{"dataset": "made-up waving flags", "image_size": 32, "logit_normal_time": true, "norm": "groupnorm", "widths": [64, 128, 128], "residual_init": "none", "learning_rate": 0.0024, "beta2": 0.98, "max_grad_norm": 3.0, "final_lr_fraction": 0.01, "warmup_steps": 390}
Rows from block 8, named by matrix and row number. Each number is 128 + 32 x the weight over its row's rms, rounded and kept within 0 to 255. All counts start at 0. Numbers have three digits each. After the name is the row's rms in percent of the matrix's.
# convs0: first 3x3 conv (model.decb.0.0.convs.0.weight, 128x256x3x3), inputs 208-223, a 3x3 kernel for each
convs0.44 109:145139156126169118121085142100163131121097143111181126122134126122140112151123141115137101165054176075173150139168100132102142110135075176165124155060172125175124136106118135177132164148140116129122131118121140109133103144142132154097123075120093126128133147132127122130157127146159142068112163191112152145125132153155150138138096098118191142154076111136114092123067157137145124139156131126091147102128092113106099127136147141142099
convs0.45 097:119102095121157119139142138124122141156167127136159167131125111129139149141152122136096111162038097125117150105110157135170149097060086140113092140108142124152125101124137143162155078107096136172139129151117160167136143128137135159145185147128138113151113128141133151139164129137120085139134141153046111107141186150135093124157169121096118123124151152098104130151196171090122159146154138127136128132111114113096107172172134157153151
convs0.46 095:109143142149147081138068075161151130161145162100114123161112121117127090148088140134108120132122138124120163115170102198051101095107103150116077120102127080142106123140119178076153108167137111130151083114168163173086120126122156095093147114141099159127161147073139106103147120110111123162111141150149120145094145127153089117137119131126147126131116073145138088157167136149145115120076142063126210157172086101128138078095102108129077
convs0.47 086:129126143120114145147172182143125139116174097136155130134081136164103155165105127122113130103163082146143145164135105096127123120138118106109110054161139098163114165141097141164093123160089116131142111136117116116089142130094106084120128108137165142167164098176174113170139126088113109099108112138097115118162136155153134152143106129161115143139104137117120166131078211154108193153132146140129108145135112086076121117109135087081111
convs0.48 096:123142108111157114142180110133160146137135146102088125123136111166145149130091123158134131137091136125048167125141156153132104127133121148114137143125074151180160162119114130130121104085129119100109136165126129168135148188155103102104112119147126126110119133107149179155179107142166168150090164142130113129143130153113164162103118136160142133138114129112127152130153149148154112100120130186143115157134145102116096112132097095101133
convs0.49 153:089090088091083089101108106102111097132133127112120111130134128116113110116103102108131123094120094097119106174170171145145149132131128109107098120116109105101096112115111161164153130140126120123128128125138148143147175176167144134139152155148153158150156157153130136131106116124093093113085103106084105097104112107115114120122126121116120113121125120121122113106124123107113123115118107117123112118117110072075073107111117105109118
convs0.50 096:140163151129179137133136107124137160147146161093068136155145115135129127145095080161119143120105165164079182106128144125134114109136129141075135148125140108126107145129113161094186172103187168175167086086077136166149144143172108135151135125146109084120160199183073089126149147111124090121153135188163161167157158142097094163105157151123143134131161106140163150139175135152184128133136142160157148103096092129118094127156129129150115
convs0.51 112:161123133167122122153143095128141174138143159113116156147128129154126124138110112126136100113164146123140115141119110124067128136099160129117112134116103156128102118159128112192114099156128137104115113091139129115147125128156139122134096129135139124138141128155125125127147142113131149117134147108143151118095123148090119163127119126109143134103121127143144128129121159135114167127120119106087125133118115140115131106128128138136132
convs0.52 107:127131156129121145134112148161161098154116148155115169166099162156077171152105146150076160157000152118083140122110101119124104120167117104172162119082130113134149094155116120189112115158136126098080133112097156169133117093089182065105135116117119086106121091142144136139133078127151144191127081147128043106126082138129161172099180145100186131126132093173143146150123136133103117144081122090081098091084116161131165156172143166143132
convs0.53 090:056087086139162165167096052109089109169196129091160135110160116136123131153145146139089117149116124148092110156162112138153104080163194154161185124075126085119167084112076124158122144167095123121101127195182158118146074153144097133106191114045069111132138160172147110106132190114144135120151112110146159085059109091174138108099124144145112115134172131119143139107138092138149113164159106101094032129155151110135120124138117082143136
convs0.54 099:123148121137156134164100148163108146141117155114117136116138162094117134121132131152215107125174153152119155139154128114103153153081144148111134133142139163128109188063144149086138113187111094193102091162135148083146146131082105096077113115132122121113129141139116104127121032147128106108126128114139204132109166117107148157125111160089136154109168098090137120109124142095116148112124147087117165120110118121099085106076042140128055
convs0.55 087:091097095178133111171150153099101087121179147128135118112111154121114141095125102099141075149146140091139107153162146118140144146115128092081106140081123128150142083121070136178147148099167104089132175131167103127162114135130162157121082097124126136164095139201080095091102108128138142106136141169097180142060136125114093105155143157137143110133119109172130135107084124131103137124143175114126129122147108143146140096069089127106117
convs0.56 094:110120111128130143108121111154146131132145118117133135172198164043100117022056081127115148130115118099140113154146141129100101125109152093108125152137105124145147121097125170092108140134196138126144128116121133118085140119136114114132150135131098110092133109098186159144170180160126156155101089111113124119111119113133138114167175153103136129109092134159132124127138085143175130129122124173111095162145159067088104172162127160156103
convs0.57 087:136107119143110087110119144166116113115091079171110125122150171190192193126144136130104141122104134096091119158116115101138152110059104135069111146055084130064110118156087195155035166082083141101108155062074137149186118123103161181153099138146112101097140196148112164133124091111121127139123135140128147136147183153146172142087144159092198212103171163105105103121196202118165120128106107079129130129135121157125078125078068133136099
convs0.58 110:141154159171126145090128142151133153118124147115086113132139111150109124126134148177020157132105140118180131124133136049121152141105085100112146107130113097115159136146149093176115147060133126133109142091109101108105101101113111120157109151120097094101117131128138173119093245087096190105147085145163103161128144108153158149113122122138100152141119101118145115151134119115153152102095098074115143150144093134143155149142136092100111
convs0.59 090:108094069101139127126125098063029075099114096073105104181141095132127103105095113157132111138120170144128129151152132122102100147130147114172178112158108110111112160115132140188157108162176111116128118143127116140122113126088085116135102141093114160137134207144123157137139175170118159096119165140141191139143145168133109116149152103173190116121148098142131153123148144114139143122101098112124094145132136170088096123063081066087111
convs0.60 098:127176162041105120163101064085131147121133135146136126114151124088090132108086103105160102115173055060170099111136160142168129161127124083125096122115094109120120095134134147143111080120138138167195128130101154118085156167136104151133208130095136162137104108141118135119116183127124132125183057136100140105140187110108161132094108124071095115122126209137116140102164188118133133151111129159120063089127171142129114137117130137160162
convs0.61 115:118132119082148108142111135110160134117080109161114134139170133110192104118151111087178128090120126190071144137105185136120132097135129162144137130107139140158132082147115140101127151121103140119143108092120124115150099141111153087147134127166130149137140088122103125113133144141129169110096136126145115158122129164102077142109142145175062155167158108126150156145089127150134094121120127127105135091140156100109143130091120153134113
convs0.62 104:133134134129142116129114126133135152106120105131133112125149159139141175126161114131102166111048145127105104101110137132108102139084164130143129136127132138127127109167099066151145165079146109147098133100087143124149097160136116139163135144088099139119130115114110107130133169127104159198130086215131119141122114152156138090133163120149102116136105132125100134114117105129151129096132109142120066145118129088137134097097147083100161
convs0.63 093:187162141075074067095128139139140155143129153133151156118165134105113123129151152152116105121122155126152158136063088182178140137139143122088084138160137149155116150140153112112178092122135162149153155152132111135130199129145137083121143176182193201163096142121112129152140127142162119134162135153089116131130133144139113131122153144111196176110127124200163124138148128105099124051064085160187176095094115107170213121155168173177184
convs0.64 080:131102123141082100098116127096076089102099144051058097102090094061111085090136148091125101116170151128151135135129129108141139103081085126102083114122103097141094127099107146178130154173073146133127143079132128169159178119101172156140103145143087081127152169106130126034134166120120109102116171142121123120115129145125087105083129113082088109066100153129101102099097185110112103115118116119125086110067077163176171147160129149122086
convs0.65 089:045099133045024101114099103141157156106127209103120162122120124145134115148103153134150073123181146085141125163154138118149131084101100106119096120124122113098142137138125163097131094071103148163173080000157181170146112134128163055118137142073117136136169184145121100104129167112148079164128091178105079098177207142134153102090074048145145000096171108128107169130160103090120129124110091105168067095136140157156167123168183151149151
convs0.66 086:131098132132121109099082114124162158105147084122126072117147139137136117144142122149120133140136123111072132127148133138149142170080125090086175112127116073140109133156116157113131136099117141144160150142110131099117138128118159155127134136158102079113139110132116122126126187128109122160118112198165197120144185133158179133129076142133144148087155118103120148143139154120177170117117127109104121113117110154173121156196150163177161
convs0.67 102:125140151142084129158134142158142129150161168132141098126144154127121061129086107130095180147111119144117082133177077075110155081091106133113153112131139123084119134071157121140116120143101086133102095150147111152131135132115137119094109112108155126123127120120106087107167128162151104148149129104136118129139146112142130130123127107136123121122132117129145144127105127125120121144133086109102144096128143098120195107135161139137135
convs0.68 075:123143143107084138084108161115126135063096080097128124137146143157200178151157167157006196121093130102202123154158140100071079081072099137115160114114093088127128100149070042053049107098125111087080105086120113132164152152105179173173109136124116095121151171127128126110137226150173192173127120169116134086165143109164121155124129153187174158145150108117079118123173115139157128117121151106112120145143134145132149096110133123132135
convs0.69 094:160142180080115175063102114142157141118131107086136115141125126195146177094097126128129123121152128138092130156116139118100085117091153047090126077112078132147137152132137145129147124099114159160166098075094114088131170134144073098148083109139181147150169160180141077097115115176115125167123132169115118142164124126156160164104106121124140100141142154122158116107097125096072148131137132167115080142126166146175156150184188138128131
convs0.70 088:059064105045122111063165149091133127110123189152180201086144147139121124145145120071154120111161098128175092171108150088083064130124116136149157138171139149102083121072125138152173097105124075107130084162155159198172100128129082098121164144172158107124205153107095105096170014184166098156137171106130122135159072110168072087116139129128120117121095120151102104165119137139132148123138129133139084035029076151164162125150166082082102
convs0.71 162:124155123128155117108140126103119095105129104090110073123130109140157122120128115125128115158166125114112080114120108123145111103108118109094094095073082092069073127142125133169121113144123126130113145147119123118123111138123140160137125144092094077061121129098122087069120128109147149105133123093095100075114119087074101070090104075116144101091102069104108073139155117104102080112112086134125099119102075090117091117122097105113071
convs0.72 096:098114089126140162102115120144133138141154157115123131129116118098086075121106138114145128129126142142135134126114119161134155089097058134131140171154138148125125110148131121141123119133129115077122143127147135144149127093105109122152103084097125129109107106112117123107105146105123148104137145121105105139112112137129140150081126101125134133117139120142143141091098098134148136103116102136096101112128111127147132164182132156151136
convs0.73 098:148133097137080107110105134161140138135109166114124165135144154133069109150091133143171091128100149119124158122084161116176130146100079142096132144113149126103118109144123119190098123178138110112115125115118135146113132149135170118116096092153127143127133041081160094130137083129130149247144190079164179125116140146135116172111131159145166121109164088137120121135120140122137145116100107082084144087095123153149147171145149081110164
convs0.74 078:124125150169106144145112125129083101121131099118112101112159107174155137123116135111132132088115131113130155119093155127095139137086153140110125118136109101139117124171137077146151125146149156130145128130139134112143136146142128096153201125110136123127158159135107131110115168150149074141148073132130167152121122155096123144139144116154136080118183097143114115157147110122161158139153127148123125091097134159119118148127169150102153
convs0.75 098:124104136098097097189156124115141112140165133149161138136123123128114104117123105073211107105103131170004163089121095133147127119102147097130123104115123105106146084141157147144178144046153162128129120125123111142134141139113103119129140108101125141135173095118133117148173084153138082147110131148139123177103128149088096127119124125090126098155180099130119116128136113118165136163109101118117137085127182123112107158144162175140109
convs0.76 100:077108113151055131129176123087111126150112117138140115136153171141132115149138108133109120131147156120139133132128130173071052059056137100138125081124164081079092121140163160130124121134132129121107101122185182132145100121139193081089080142167084092188168107070150164141136132142122132172141130141116122128156111102152167141132119146100146123141113135144098090103161100195174166138118118128115132120118133108122089150149151118124123
convs0.77 089:132072166107160132070148106140184122208177144131089126099106108162116111149141165130146103122098103153104148154104128145130123112070122138168116141153120120133096147189119160117122157033134150136129142148155102123097109086103102088086119131107118115151115117131054107111104174121123115154139085178116109135155139128136134122072124117112153134125126136144141148107105114090128107146095144125139118111128102112109172074085138128156143
convs0.78 076:106134121138017020148194126111158143083084096115119117124153144093141108152138112156130133120144102146114148125141129033026041141127109159158131117055072116121127144103126157137133113158083131147131092042102114118114146163170091040087146144146144141150176084044129124112104117084089028099102115084132090099107104097143143115147125141107102132108121124118148125137178129121127144132140139045014078137117149090111156089076093149140161
convs0.79 106:102159126149111142136104104149137119101166153104142116129129115112147101163102134148127138076171116100125134109119137139059160096128106125093108129147130124140109142094095088137124109151132153148130121103150120097102157138123155105157123146102121123136121117082109144151145131093135112084110112118094138122134126125113128142169095157171151101150165159148087127172124102177119135126141111099100120110091149111160169094135172126144149
convs0.80 093:153152147130100107103099093093082116137146131136130134169157107123037079072113121135121119142117152114155123150162128057135171106060144137141141090085141127135122139123108106034138113217152157189158116103151141101136134165155153105122117093122121130112100100184204180147145148144168107139116086098132112141117153103100099120152157141165128141142095114150172146095081091173159143115121119123140194168103125092129128153201199117122138
convs0.81 129:124125106129141113088129111152138135164132119116155141168175101123095102131137147125104120142145146094078104108107109123109109095126149125080124155108112144124100160129111154079083159159135066162118080158140150145108080098144127104116174194129112141145078137164101112100091091118142135142120134096145165144104161136122123132082134121120177142200109116123110134099094149124084119120133133097118102146152107140135099112106099126063106
convs0.82 100:122135123131144128094103121102116096160154123146141133133159105127134094124144137136127098155098118145127128146149159125118111128139135139058084163061127144050123154158134130136146130156132136140146123134135105125148109148132146140137126147133114074087149106155144079115148106128141113143140109128147169098120127112118120124125119120120135130140141122096102087130127118117113124141152140131123109125127117168156116105117110149138103
convs0.83 108:144117156140116143099143127164129124142104091141123135106186130097121100151092110129145128138144117134135133147089109074158145121156126135132116122106134098087113143097080152089100134065144170132126093135174106138130152091141101097141044144116137144130172116143165123141132115156120100137108112141165145127104157100085155080139165108136134130130138130078169116079154137144111149113118142112115150094129104165104084171108136129110142
convs0.84 098:102166108177199165134179127166167160183196185132173142097097102152144125112115092127117103156114093154104095127137109125142139123122129123126160156153161107113123113140104132148136103130098130164109159195162128152105107138126148153145119122091077087092083079084118103112092155122115173128113158124097117113092070092111085122083084101138116092116122096109092124120099093115088075080092072115103081093065043152125139146126154141127104
convs0.85 090:140164120165183148126127112154130118144148132155193127166162160128139163136129167175091164179107162161114126190162159118153081123150118115163150137131140107104126125182126140122113133134116137139148136156108126117080143144110137200127105141111137136104150173111109170113091189123142201126164180150105129125136170167121156149138112139143120141133126122131135120151164149129147129124115138143160166150163151147179207128128137112151137
convs0.86 104:116111116108152127117105102101139138106125149136094070145125109127150164109127138114123118105121137190133130149097136126117102192103153107139142088115148169110107124146145139107152216123097113128130131165111072073115092136125100140143149152121117130099063113091183127093134127134124091135150125071067127124150112144115147089131137139125120096096102114137143108161145129086114118123123115113141109124118111136156128155165141145132109
convs0.87 110:134144140131146128136158121099124162129138159115153163104104163117116175139114169140129141154139134141128126142114129170117143131137146111118151111134146100129145126125147151138136125141166120146098089148147125138136095127125121139128119159128128104109155143135137131117127123136128135133114131133119154134120152136135150119105136117104153098097126122105130128112144140126137133136125106118111108118142086096126128097115142092116159
convs0.88 090:095115107092115170120169170114144154125156123120156142110133107125164155122141159132120127127164137115127158114136132095109127152140108147125111112131063075059012127088170107154122095116081114139124075129126115144151074125148163102172149121110140125107152093172204208219105140112142119135127110148144139102106126127115143125137119112143110117137157144131117124081079138153157125154181146117088074136108072120121119208200174119121089